config.toml
model = "image autoencoder"
dataset = "histories of elementary cellular automata, time running down"
train_examples = 147500
image_size = 64
crop_scale_min = 0.8
horizontal_flip = false
bottleneck = "plain"
downsampling_factor = 8
encoder_arch = "repvgg"
encoder_norm = "batchnorm"
encoder_activation = "gelu"
encoder_depths = [2, 5, 5]
encoder_kernel_size = 3
encoder_stem = "deep"
encoder_widths = [64, 128, 256]
loss = "mse"
latent_channels = 16
decoder_norm = "groupnorm"
decoder_activation = "gelu"
decoder_weight_standardization = false
decoder_widths = [48, 48, 96, 192]
decoder_blocks_per_level = 2
decoder_block = "basic"
decoder_dropout = 0.05
decoder_attention = false
decoder_upsampling = "pixel_shuffle"
init = "kaiming_normal"
residual_init = "none"
optimizer = "normuon"
muon_scale = "match_rms_adamw"
learning_rate = 0.0017
momentum = 0.98
nesterov = true
orthogonalizer = "polar_express"
adamw_lr_other_params = 0.0016
max_grad_norm = 1.0
max_steps = 8000
batch_size = 192
epochs = 10.4
lr_schedule = "step"
warmup_steps = 240
weight_decay = 0.4
adamw_weight_decay_other_params = 0.05
Rows from block 2 of the encoder of a small image autoencoder, named by matrix and row number. Rows with one number belong to one channel. Each number is 500 + 40 x the weight over its row's rms, rounded and kept within 0 to 999. All counts start at 0. Numbers have three digits each.
After each channel's rows are labels from the 100 images, of 14976, where the channel reaches its highest value: "top examples" is what is common among them; "place" is the part of the image that holds the peak. Only what is clearly more common there than usual is listed. The data: histories of elementary cellular automata, time running down.
# c3: 3x3 conv, stride 2 (encoder.blocks.2.c3.weight, 128x64x3x3, each kernel summed), inputs 0-63
# c1: pointwise conv, stride 2 (encoder.blocks.2.c1.weight, 128x64x1x1), inputs 0-63

c3.55:518460526490524411450523473515427526410507441482569471539528524499499510488467481500461529537508460487456492576490534506471513486531484440544580500578479489512474511498491560496472523386565480
c1.55:529395535506455370399504545564469507461522479501511491516473524478475518515503440481481435535511467494507496542524509510529452445531538449524580467510455480512469511461504484553495452460521537
top examples: 101 turns on; 100 turns on
place: bottom centre; bottom right

c3.67:460497487527536494399446513515498455559530475541471413533532465496446506491439428469473529483515571545482491516574509543435506453485510574524464530513529548454501499514514482512456516451587537
c1.67:520472535525507489442452510493557502520466439486436443487507537489497517489525398413521456483474502488468502505579504517438484572481500579463464508549475465485502497442463468484413547464572510
top examples: 010 turns on
place: middle right

c3.75:525527513488526489581509479476557595535511571520479362533513503482459525557443465465504499532519502471482553511459525478535416538497484486494481450446498493525547511533486517427544551521518537
c1.75:520484456449414489528510497530523535386448514506505436475524486488536455483488498477525509501462509442441497500509493517534489482463481402525502484547448555506570523513509526384508505448503420
top examples: 000 turns on; 001 turns on
place: top right

c3.108:396528474483558524466504494521450504466573507438545543500550531509491536516507452536538515490461654503511498521502532544522474476518503507437523449443535514509486495456475471513474542462532572
c1.108:445441454441517496464435483528471513436455533462529518438457506502494513533482450516508478501456558514586488586474522504567482483526459416469507504451486490552470499482500462521496543379508505
top examples: 100 turns on
place: top left

c3.69:556515506452491594461517507469577488501564461496470509436463509458489536445541502419500537475483509469468493535449554506522514451529402520463518533464469500479431561485575501444511552530479512
c1.69:558497475474474557469510540571568473485530472519486551435476506445477500487548461434474484466447521495500506482483530522505486479554377510534517561462485551485488562489565518391525531504474507
top examples: 010 turns on
place: bottom left; bottom right

c3.35:491503460535538494510519477585510522416550425439530526562514508458517533462532456528492474547528573512480539472499469540531403496467475474552461514512518538425514448460518530500501523399480485
c1.35:502543520550534543513564526480503522513520507464471500522513538535543608489499588507523490532501491453399499472559500543515477561463453498505496499552540502567522468457547543523413472464527574
top examples: large cells
place: top left; top right

c3.42:532497469515533616542448500509499517440495507501524537505503491487493534452500480558538511590518554484549517389545592548536486475446486452519476546532480475497531528424518574510477503505486510
c1.42:457506500540510562465497510515488486533546435526467522597512498476458574443481532516488586529518497487491467454515580485479435535510526491478482491493497561508527510439553498526533515560484631
top examples: large cells
place: bottom left

c3.84:540485478516512520558540474447516422507542487539514526466554504511513483544518512567563481411418530418494467534502516527482562456510500485538490503497566577472473490536490484558504460453434423
c1.84:481492592470485527492570469508549492527496517500482538463449528469528534514520470538571471398449468466500504530500497544395555537527517468537514523454500548474449517537524470556549436571515471
top examples: 100 turns on; 111 turns on
place: bottom left

c3.65:487503489454426529516602491447506486457519526514541449471557599525513461475522475477544562506602506511484506565512522525486538497491464501500506580520454467532447493501477584422511528509486520
c1.65:526439444430457515519571517469520564438513500538549469477510584536490483457517491497531547528449478525438474578466557538491478506519472475479470487524470527522493485434460565481449590463461465
top examples: 111 turns on; 101 turns on
place: top left

c3.3:532511474456504473538515518554528578471498484507487497489467455569504486493517525497492579514495568481544510524539633494465526572623493440510558493543491535554503488557502500484533511491500458
c1.3:531500475444475479557458508532533589404470470500498496480473489518513449517520502511500548507492579470530505522541598487469520601592476452494555457529460516555509490520527500481510512453507427
top examples: 101 turns on; 001 turns on
place: bottom right

c3.21:461442543505465454519505498500562494531534495484434369515500529470439540491442477507472503534517495490476511461472524546477526517495465514516477413515504485528574592505474457450422582486487498
c1.21:459425508479459486477457512528545483527532495488446426496482531455454489480451449502461497513528495502478509483503507559452522488527432469542457384519458485531567569537457485454446565426473472
top examples: large cells
place: top centre

c3.37:515535499529479469474450479489498466507458460472493501506482512511448526415470509468481500494413510470510469532492551499457517502556293472487464463478542529503489532481528489515493540554502528
c1.37:548523473542418521548459483524491500486466498509516505467486514482496510445497497523504454480448510435473427495484527469481582465495324464554514482472480538516493512490478535579513534544478468
top examples: 101 turns on; 100 turns on
place: bottom centre; bottom left

c3.12:517520463512430541518519507557493447390501501533526551503494540471521453503552512517529495537559546546490549547556430473474460498534482548538501554436519511553489497518536560559514476418486438
c1.12:486531459487405501499489496587511498374467516455540505508495470574472457543516540486526500499511575480471479548536485490485510433533490516549498535457476569492528481534457583491504495411490481
top examples: 111 turns on
place: top right